Weights of a small image deblurring model.
Model: 48-pixel images, activation leaky_relu.
Rows from block 6 of a small image deblurring model, named by matrix and row number. Each number is 200 + 20 x the weight over its row's rms, rounded and kept within 0 to 999. All counts start at 0.
After each channel's rows are labels from the 100 images, of 14976, where the channel reaches its highest value: "top examples" is what is common among them. Only what is clearly more common there than usual is listed. The data: cartoon faces. In brackets: how many of the 100, against the usual share in percent.
# conv: 3x3 conv (model.blocks.6.conv.weight, 96x96x3x3, each kernel summed), inputs 0-95

conv.48,208,208,185,203,158,203,204,223,209,211,221,236,191,183,216,198,175,192,203,200,176,199,182,206,180,220,189,204,208,212,221,198,216,201,170,153,225,206,209,206,210,200,210,196,194,218,194,245,183,186,208,230,198,191,187,159,218,186,178,217,216,191,207,177,175,232,214,170,210,193,200,185,195,195,189,198,215,161,203,207,158,167,199,143,146,220,219,227,219,182,199,188,203,187,178,177
top examples: looking left (80 vs 33.5); glasses (48 vs 16.6)

conv.76,202,179,193,186,174,202,213,194,153,178,207,190,172,178,201,191,211,196,199,195,189,206,187,218,176,247,197,184,207,198,200,189,210,196,186,259,217,183,207,204,180,205,198,213,216,190,193,232,220,194,206,167,201,204,177,197,194,236,194,218,209,206,171,268,208,227,165,202,233,209,180,200,168,187,169,213,224,193,173,193,189,177,194,221,203,181,209,177,198,193,211,196,255,213,199,200
top examples: yellow hair (58 vs 6.1)

conv.12,205,192,201,213,199,199,189,193,176,201,206,185,194,155,198,237,200,179,206,191,195,212,237,245,220,205,215,194,226,186,205,142,187,210,179,176,228,200,204,228,208,178,216,163,225,210,173,198,197,217,200,174,168,203,201,157,168,226,191,168,191,216,173,219,203,216,199,210,199,196,220,231,225,216,217,170,176,202,214,223,198,217,215,185,186,185,222,218,164,201,180,192,203,200,198,234
top examples: pointed hat (28 vs 10)

conv.39,236,190,189,243,217,212,231,185,156,210,191,204,200,189,215,184,209,192,190,221,171,259,190,213,182,214,186,190,156,194,173,190,174,185,188,208,162,187,215,211,176,203,212,188,180,179,193,206,161,214,203,214,186,176,218,203,241,202,192,183,213,183,201,181,184,208,210,207,190,216,179,191,176,220,180,176,206,204,214,237,197,198,199,217,211,220,176,171,196,206,207,187,213,174,250,182
top examples: glasses (45 vs 16.6); orange face (38 vs 14.1)

conv.66,225,205,221,205,178,180,205,207,180,210,210,222,207,196,202,199,199,181,209,219,196,208,210,216,203,192,183,216,209,216,210,203,199,191,213,235,207,225,219,197,204,196,207,185,201,180,182,192,183,212,202,178,220,199,233,175,202,165,204,197,189,201,244,188,182,224,199,180,203,193,184,205,208,240,192,184,179,198,201,196,163,179,178,128,163,197,222,269,144,218,176,221,200,203,210,198
top examples: glasses (66 vs 16.6); surprised (58 vs 12.7)

conv.36,253,182,180,205,235,203,198,221,212,220,224,190,220,192,174,240,222,212,188,178,212,224,192,197,198,205,190,231,191,214,214,204,163,195,175,196,203,138,188,202,191,184,216,197,229,215,187,209,195,218,164,198,194,222,188,188,201,190,206,183,209,261,218,187,206,185,232,186,176,225,198,227,194,172,212,226,185,180,164,182,218,219,200,192,205,199,212,212,182,218,231,196,206,181,198,189
top examples: glasses (36 vs 16.6)

conv.20,197,232,216,211,211,213,216,237,186,172,199,176,217,202,193,180,171,177,235,199,192,161,171,229,194,204,202,184,210,214,203,168,199,192,190,212,170,184,236,210,199,174,242,156,200,201,162,213,199,191,215,216,207,180,201,218,188,201,212,201,200,212,185,175,145,185,193,166,183,181,201,174,209,177,214,199,196,197,215,159,164,195,207,190,183,224,227,210,221,191,183,192,190,211,168,197
top examples: glasses (53 vs 16.6)

conv.22,212,211,214,192,224,197,219,182,210,199,210,145,210,157,167,216,175,196,159,201,210,182,222,206,237,197,205,204,209,206,210,178,206,190,223,216,189,221,209,194,230,195,223,200,193,210,184,213,191,205,231,182,203,166,206,235,172,240,197,212,178,185,177,190,175,184,165,195,219,217,213,185,206,226,197,205,192,191,202,193,207,185,238,230,214,183,236,156,209,207,188,193,181,236,184,221
top examples: surprised (53 vs 12.7); glasses (51 vs 16.6)

conv.81,217,200,204,206,217,225,186,222,225,188,223,190,184,204,198,179,248,203,220,191,187,197,175,272,196,189,236,196,208,190,186,184,196,194,195,178,146,196,185,193,191,222,193,200,207,206,185,195,196,218,197,209,211,208,198,195,237,256,173,207,182,198,181,145,201,192,177,178,186,178,225,191,203,184,211,207,207,206,211,214,184,206,182,226,229,202,205,162,223,188,181,189,193,229,193,216
top examples: curly hair (33 vs 14.1)

conv.49,183,210,193,198,174,211,203,214,171,147,210,264,163,196,227,202,177,194,214,199,196,202,202,207,187,166,181,212,222,196,198,209,202,204,151,216,188,200,223,212,204,208,196,192,183,222,193,180,171,197,199,190,210,204,202,205,229,172,194,201,202,200,213,248,209,206,254,186,185,186,207,212,198,210,197,183,176,187,182,175,196,263,202,207,228,193,211,200,182,220,197,203,196,242,195,210
top examples: red hair (53 vs 6); teal face (35 vs 14.1); long hair (33 vs 14.6)

conv.13,213,210,189,219,221,203,181,201,223,228,188,196,195,214,197,185,226,178,222,192,208,200,179,226,234,199,212,183,230,216,194,242,222,208,184,235,196,186,230,206,214,196,202,221,187,192,207,219,190,200,220,209,224,202,226,229,199,170,193,203,194,235,272,187,206,214,215,218,184,211,217,215,203,213,225,193,209,230,216,198,201,170,227,180,202,241,199,258,182,190,179,206,214,203,172,206
top examples: glasses (57 vs 16.6)

conv.58,194,236,210,203,206,223,214,219,184,200,177,196,193,199,206,204,204,208,190,173,199,209,217,207,216,198,196,183,167,192,174,196,206,140,192,175,203,176,202,167,156,164,137,184,206,191,196,191,226,232,187,211,218,191,213,215,218,176,236,194,174,206,216,213,212,185,210,230,217,198,163,232,192,190,201,205,203,217,215,191,211,222,211,192,200,167,193,201,244,187,199,186,192,195,184,243
top examples: laughing (40 vs 12.5)

conv.30,219,233,193,210,190,201,210,184,206,196,218,192,143,167,200,221,217,222,204,227,227,202,243,230,182,185,191,227,203,201,154,183,193,188,185,172,167,179,234,220,193,183,211,171,186,225,184,211,211,212,204,218,168,171,183,204,231,205,215,211,220,201,213,198,167,213,188,218,210,215,194,203,246,218,160,188,192,182,211,218,202,179,215,176,193,179,214,175,215,197,223,211,195,191,193,209
top examples: glasses (72 vs 16.6); surprised (56 vs 12.7)

conv.91,210,199,235,174,201,195,220,193,176,187,172,212,247,184,227,202,204,211,181,234,178,203,203,242,209,214,228,222,182,212,200,218,192,183,241,210,201,200,178,189,172,217,198,197,203,171,187,190,218,202,152,226,173,203,202,184,194,201,190,156,236,191,200,204,227,194,195,226,201,206,194,217,192,174,196,237,183,173,207,235,203,230,223,195,190,190,185,210,206,190,202,195,203,142,217,196
top examples: orange face (32 vs 14.1)

conv.21,213,192,187,179,193,199,216,185,194,208,215,177,212,208,219,203,198,200,194,203,186,187,205,223,200,187,178,203,202,152,207,211,179,210,212,201,208,211,227,184,193,215,198,188,204,222,183,184,189,164,214,226,194,186,207,201,199,149,207,188,198,199,257,169,209,223,199,219,182,203,196,201,197,193,231,227,180,195,214,189,199,190,187,137,169,221,190,282,181,190,191,169,188,214,218,187
top examples: surprised (80 vs 12.7); looking right (78 vs 33.3)

conv.25,207,161,186,246,212,227,244,220,206,187,180,201,215,154,223,178,194,189,140,200,210,193,182,213,223,201,179,185,209,178,255,204,204,213,209,194,203,197,204,188,203,185,182,215,184,185,200,198,199,213,185,194,220,222,164,172,193,223,185,207,215,189,213,207,198,218,174,209,169,213,210,160,210,201,204,181,182,193,197,214,210,208,198,209,167,201,207,186,203,202,190,210,185,185,134,206
top examples: blue face (34 vs 14.2); teal face (33 vs 14.1)

conv.28,195,208,201,175,208,186,203,210,202,190,188,206,196,206,212,201,203,202,220,217,197,182,223,226,141,190,223,188,198,190,220,189,185,222,178,221,198,237,201,161,201,210,192,215,194,175,192,224,234,206,197,238,194,199,258,187,205,221,212,203,185,200,186,210,207,233,189,230,198,213,254,205,194,184,196,203,169,168,202,172,209,212,208,192,213,198,207,173,192,210,274,192,201,223,212,208
top examples: red hair (65 vs 6); blue face (37 vs 14.2); teal face (32 vs 14.1)

conv.23,156,220,210,184,194,215,173,217,176,173,197,170,218,201,168,224,139,209,190,189,223,211,240,227,188,194,213,194,211,204,221,206,178,207,184,206,210,201,210,200,182,170,155,217,170,217,194,184,198,178,206,220,211,165,169,205,196,199,197,199,203,200,219,161,193,206,187,170,203,181,201,189,217,204,160,231,237,237,192,209,182,208,182,198,187,190,188,217,197,181,209,158,196,212,196,202
top examples: blue hair (28 vs 6.2); pointed hat (25 vs 10)